Rows from block 10 of a small self-supervised image encoder, named by matrix and row number. Rows with one number belong to one neuron. Each number is 128 + 24 x the weight over its row's rms, rounded and kept within 0 to 255. All counts start at 0. Numbers have three digits each.
After each neuron's rows are labels from the 100 images, of 14976, where the neuron reaches its largest size: "colour at peak" is the nearest of a few named colours to the mean colour under the peak. Only what is clearly more common there than usual is listed. The data: rendered solids tumbling over patterned floors. In brackets: how many of the 100, against the usual share in percent.
# gate: MLP gate (model.blocks.10.mlp.gate.weight, 416x160), inputs 0-79
# fc1: MLP up (model.blocks.10.mlp.fc1.weight, 416x160), inputs 0-79
# fc2: MLP down (model.blocks.10.mlp.fc2.weight, 160x416, transposed), outputs 0-79

gate.230:076184140153125139156141131092146156160089122112140123119135107151116191135171122125091110137139108114093177082125122160134170131118099114130144092133103087137080110143130164101131118149122079120087161146128097062138137139117157134158116123
fc1.230:139093108105129126115121139144095119105155144153085120124086163099121092112106114134163126122121115128141097182127137113120074104142137147134134151133154148097148136137124107127120156109111151166138087113118162178089122124142108139103154118
fc2.230:097108164139100111122147120160138180132135109123129126129148128126152115149127136116114122110107179143137154138094112126064134119132119136122139172126161147146070139163106096166094108151176095167135122159136133140115110118096163132135112147
colour at peak: pink (37 vs 10.4)

gate.28:160117118135134091141119123110107115108122124145130151101154127144119129103151133071153131078124124127140148115118125115167105130153170136123188087176151136145116122134130154139120121144151158118071088126112125136165125096157155142165153127
fc1.28:114096123143101144165119117153145120117095132115143205097168108147121140125186088109170127111123156152113142134170149121113145135133111169118141084170109166128124157142100121126140165092110156108087122134124124096138111102161094137139146089
fc2.28:151170121108127120125082116126099132119151128125160136089114094125161117167124083113135118151143118119121144155141140143152119098131090076130144153154140120098084114116127091128138109122125134151154115177142122191154128137154166165141141111
colour at peak: white (51 vs 2.6); pink (37 vs 10.4)

gate.202:146131104053127099158119117089173142110110130122099127129174108134088141139122117127111100147113124178090125139111165147127137140136149151151127136122105174147167131095113140090120148154112104150106172133187104112118120130133118113147139134
fc1.202:116102101078133083142146154093164155122126142116123159129096104116103141122086102157132126121139153129138137117139126132145127140153144108105087168113127184130189137117129117144139131139150106120174136127148093123130104143142146113118162109
fc2.202:132169092130137118129109115099131111107116126153175136085113138117194130131114085096166120119127189121154149142131146117144126137156114083133145169117089140096094138110098124141111094166147107164154109151110150146130138112108166153139113153
colour at peak: white (28 vs 2.6)

gate.263:111155138117140091095136138115125136172133127149157147122136128126124155150115173175153100136114092108142144121100118101126123131100128107128100151129090158147113161090079122145124164140104097105120140136149122122161130118134110136142137168
fc1.263:087115130092154108165166080108157127115166118083113169123127154159174173125167150090094142126104099175122139153162116148117077145100121129156144132113150154113155176137112115124147090141113153133145118169156103149158139153144096150176145178
fc2.263:175172113101132121148099106113091069122133160149149128069093135120165137163098106129136102126144137131157125152132173146152144129118121109121138141117129107073091126114120134141087126103144151152160106155114135196126165147110112136121163121
colour at peak: brown (45 vs 22)

gate.374:124100087130164156130142146112156155124120139131109115102135115150108123140075128144131146145132106108113162118096049119162091131106131115132079156124142115132146142141082143143132130125126111151107108131161154149090126164119147099128139152
fc1.374:142135089103125147147139102137083131172136086080109122155135110136087108128117111127145126116138120128129148115100117138156159140180143130125126125087124120138141130122132146137103100123116130157117151112117153111135142093081162129107126085
fc2.374:141181106163145122137113108133099080139136135105158117077118091107155131152127061125142120137144135123162134133118161115131126142115122112090123161129130131122075097086131108129076100134132134133147164145131148192156140132163121135134149116
colour at peak: brown (54 vs 22)

gate.161:157104090133129141116107137116148121102121136164143110139136158117140055128177119128098112111119134153118106155182118140141123138119097153137129121120125156147109108190152150105159128143107152132113132110134129079116113132134148131135093132
fc1.161:096170120135144112136138132140130109153089106118091124130089102183136096110134165118109142127124169118130142141119130088138149140110167096136151117158087144122120121143150111172135136154100126165126130135163094129098146130135146114125115132
fc2.161:141196118134124118097095090117073122107117140134145160097134127080124115149123078132139151147105127113161159148152131143140150121124157102129116158104126143101081123130141112149131143156157081156134083139087109158129166138124162125147147146
colour at peak: white (37 vs 2.6); pink (35 vs 10.4)

gate.403:122129121170104110117152078139168149112126122120121133106115157118142104100102141124115129105095124136128104133140131113119162110118132133127176121123118123127143147095123134139109118082107124108125089127104149160114124139119146154129084132
fc1.403:139114113157100092135134133112134135144116144088126125114154116112129123135140106140047129136076178123120094186111118130137094092138144131125161119098120133111091119120127104138127118125076143133151133121105124181139107101118145156183100127
fc2.403:136148133136140118156152073146120090139128123092165121112162103120136136126086133086173130096100136135167173138114116137113109149154146096104126155118125106121123166109111108166109124157137166170133156152148145141123155069110119138164127096
colour at peak: pink (29 vs 10.4); white (28 vs 2.6)

gate.357:087159138094200125149122142153140086141106156130145090092069160126136152136103148169136128147095095118139162151078109142117065127115137119108115125160135168111132148098113170117123149130133154147128140125109130169137127125121119154136136153
fc1.357:131106094182165143066119120128145145131170124125120115155157092128131126128157118158111099139148144116148103144107118115123140119148108114121156088125103119106145134119124113179114089114160128165130105151134117139141117071117144165106122158
fc2.357:145141128124142109129053085127096128110145120136172148090103137121153135136136128118123104142142123130173132142149134160143147118106135110102149156135118131093097115113102130127133144168127145142171128158118173180154144112116148131119125131
colour at peak: brown (51 vs 22)

gate.273:129151125100141147143137133157154142097153103109153169112127128108134126122134102089105134125131065123145147099190130108108084135122132154130160142139120175170137162126109150102115158110134127129132148181143152165123125222115132100131120120
fc1.273:128144137125149149183125114118115103107096143118134114135135101110105110137112116098143128138125165130115130178092121150132153066131140099134125122124137112137071115140125135149161133099117149216121117105109118106122105069128127089123140129
fc2.273:137170112140127123104140076125105169130120144132143125116137144104176135187124100110130121137135102137112142152122143120108128124152120100106149172141121101080119126098094095135095110161120079163110127181145121135136133148151169114128113178
colour at peak: white (55 vs 2.6); pink (26 vs 10.4)

gate.100:153132116116114155119125133136166105178125118106161141136113159127158111108126118166115124151133121151153132137135145133127133121125130126137082061076118088133179123151131110084145130115107111124101162103122135147125144116131139080136150156
fc1.100:154108141127121121108126110104143133126135128147143166136129158107128118155141066180145186138128124138119071111167121105134105140142136139144152188150113094138119092150137122109148114131191086146148131098168131081112171174156101136105120136
fc2.100:162191130125134141103092077130111113084128146138166130085098121097188132149119110134146131143132135138171128108155140109148169123131102105138139159120131129091088123121133122139087123125139146140155133140086153169147151124119125137128124142
colour at peak: white (34 vs 2.6)

gate.133:138110127127139125138189116101136172143086107118115143119145136071141131105094107113114108141122133128129121162095134145113167103156127106127138137136127133127102173138117115130112140112077126142121112144117152122112136130126087114132130118
fc1.133:136151154106137122177073137130151079114155146156153134102101176137113129143087143147166112120133101140120164081170122121144158161121145119139092137144139119152139183129126141145102115128126137069133110134143102154148132140151149095117119115
fc2.133:136114133107130131103102137087164161111122134097091123108135128138154119141152130107106143148139137137128148152161133123082167107151128108117125146138150146116107112160130117119147128150146103143134083158108111178127109167125147125096130114
colour at peak: white (40 vs 2.6); pink (38 vs 10.4)

gate.329:108141137111144102120104128147145151131141127157121150105088149177122148175124156152167124142141079177141160137175144123169144148142123122122130148120134092149148141144115135156138129139117121087136126113152127174103130193139155101134120132
fc1.329:129126085173173143105099145142111090142149109158116119117109144141094111151087124110145136120093105139115128154178135111166058155108165129129126107153167147138152133112133138120146125162142147128138126158107091171130126157125137147135151124
fc2.329:165160120134122119142132104165085075134111113120150138079141127078152144142120099119144127114146169136137151087114129149128112154135156094099116131118130104110094169107116101156061128106171124131140147137150150136130152084136128153140164103
colour at peak: brown (44 vs 22)

gate.232:163125134133101130126103117105109117096118129122146099162163170133156140078131138130125103119085136104125131121153134178114166152139124127156134112126141133205135127126145127117155119132170154189109104163141172140154092180164124098117155116
fc1.232:104122170127130157130137141157134164104146134153114117132082099132156103167115130135108118090141117146153100174143097144136154116127125152127163125098121132094103115105130103083088114153136161119112169111076154109099137112099128092075093169
fc2.232:144172117109129123118058146129115075098119133166107130072098143097173147145107108088149132157117158131154144131145170152161130121119134099135138178121101129101101125146106092142122120136128121168152101164137134191142155130147131160134149135
colour at peak: pink (43 vs 10.4)

gate.272:125089103145145100156188108107150131124161114127106148120124132103139120127130150104129114106119127117131082124150143128108155094135132133140172120120135122115137142119130128134100123127137104122137076124095157149125125107107158123119096113
fc1.272:102148109151106128132151093140120120120101137079138130121148151077150098134156123136069168107094158124126117149128123143123108089136146103128182126106114143080090115122145145103102108097118105125130179122139131150145127124109158155172094143
fc2.272:151177122131121119160131107132115084132133143130166105095179092084156142077098117101152140102130124141158130153117117115145112138138155106123103172119132136115121157114122110177118135145120151113122150139167144155136158090113100126133118081
colour at peak: white (41 vs 2.6); pink (26 vs 10.4)

gate.392:089122173130090142129120086134120169148126115145114127105124135154125137111156116122125160153065115110102140153115114077151152137151162101146085101105136085105109174139126153113092081145122131097125117151139154117103109121088105136137128098
fc1.392:124113117089108116107098137118115138149149126149124127127103170119108082123121179126177107139093137128167106093121055116102099076143112123130155112116106098125143128116158114132107154161125117145140132135126129148102100115136125100113177137
fc2.392:123181128152139117125090100124080113091131123117151119093149110136139122144135080077166132146105171134142174149122133146135101159134140096097146145150124135105066151105108129132109135139160152130146115135083153176137160140109124150150154128
colour at peak: pink (30 vs 10.4)

gate.36:151114114182115131124136119143116210167134115141114129119168115122138115102095075089104139150165131096113134120110130155135149164132169121114144119117128138123142108083149106119151122118128130108148189116127133134079135117126162129149106130
fc1.36:124132112161119124145135175147122159127172148104143136141123152146108123176148105133154123135124115130111104143117131119149116158174150116095138126165147178131162103143155183139115127117119152121159118101134117143119119160131186109108122138
fc2.36:120166106136111108112079109116099116128095136179127151097126094131174107153094077090155124133117175137163128139112153153141123142120131096124142178113134146114069135131099127150101127138134102182144151121095119167144148133138151137126152140
colour at peak: pink (27 vs 10.4)

gate.271:135162127134169137102144118101175132139104153071130144146127133142146151131172102128127118134129118108113126090151128119120171134110102171172063112126089121176185097128117121113176121134100097102142159155182099121155118156144135143064148128
fc1.271:119116133129089103174110137118082128130149109183104110109147121134087110133086151147131104113139173156154084142079143143111101133135156096112173167109137125070078148133124106153118120122138149191123078116070132119099143126134128117159106128
fc2.271:154128096102159091129136144132112152131115121206126096149142128108107119129129175097148115149138146128122113105124126147128128129121099130146158171135169146182098108123114118108109112145141109181111143149152131144135110161182178139118122137
colour at peak: white (42 vs 2.6); pink (35 vs 10.4)

gate.53:152120111085094114154157099149153142112129147062116153128122093104132095117114117153118132087174145122104161138139140131087129098141122176136129101150093113132128107134143146103113127093116104102117134101141153101156118110115147163139123114
fc1.53:115085109122112096175158108119160120112074148124074097122106125125105094115123138104103112124123154113120154129102113150085135116138124111124103132119125165077075150101097103142114134142113120171140117153111129124114123075102145109134130117
fc2.53:153173107115117104173113113153082097112114159139154148057129129110140174108097103096169114108114131144160107149103112123123127161128171117133106165101130105115128141076118132186082153139105104138163130136129150143129165113117108141165127119
colour at peak: pink (26 vs 10.4)

gate.298:137138157100156138140111105169121143109149134084161147090113151141133103131104174098136125113064113154153119125122105117134144158107126151085131139113126138122119149111097105200120138149146141112137125090114121137103129089138162146088172134
fc1.298:140101161139126123174114137158130109154129121085137130142112201136125119116096191119151118085097159116155151146159114165098147130145132121119142122152166129120112177139136122162124130138144113128102121140099129162104133143176116068116146136
fc2.298:126170099137139126148123137084102134095143111152116099078102123093164109142132108085145135139139126157143120138147139162171153141142111099126146157137137110107111118096092095120129116100117147133117120143141150201164114131139131176116158126
colour at peak: brown (55 vs 22)

gate.335:131126141141114143137140138126118146115115161147087122156167188098125098122132146091096128127122168132147098118049120111115140115150124095131147164099079164128115136133124156093112120065134115126120129123136109115130167117078109177123076149
fc1.335:105156141111185166102090125116136104122123161124148130148100131143117102182110092116096120136124142153154098128109115126128102172086131113118131146120138154132133140084119125118177135121145124150115144154145116137145128133098118109124123122
fc2.335:133149091089139131123095123107086116108129117124135148126126112151146115125130100106135136146137139130148133177176143142162140112174107115150143141164145139073112096134102095123149121148136129185172096162093123170146122168129157133123155143
colour at peak: white (50 vs 2.6); pink (29 vs 10.4)

gate.66:120114148075121116126120101140149146124116136120100144143145161138145107106146106117117126138085115126124138077188125108152140133104088166142104109110137138161172107143133090138115123123136106096141123102227130134165093121204122126113150132
fc1.66:126106115179142121109117153096098103155174132143128117160106129119100159151082165126115134102169118145144103171052151147087118151134149084116158150111098121113086162113136131107115140131098142144133132149043132123074158097055137140149101120
fc2.66:130138095135161082140146156102120147133115112152115071135118102088128132138124183081181135109143138135129112119109126155111162110140070166121161220121155149172120100141115131129093110155125131165103154145142140154120101156159122131102146143
colour at peak: pink (55 vs 10.4); white (30 vs 2.6)

gate.158:134128114107146156137128167132067140118136130138128096115101110145095099122121131101156130139162136110123110137173127158169127113121114171114158078156122140144078083126129142122155143148111124133116101112084124136119120148121122091092136123
fc1.158:134131146159066115132116101098141134123151123074153131155129147127131153085131114105125097128078154109134112125119107128092121144099142113133136168074108112097183153117132123118112138098148101156137119148142115130120114118156122152136112124
fc2.158:120174110155139139119118100107107130092133131115140129093113129145144118128177090121095154092112139139139141190141178148143100138149145118114146099146111120113134131125079093103156142099162114117127072170094150166158112156106130126090159125
colour at peak: brown (46 vs 22)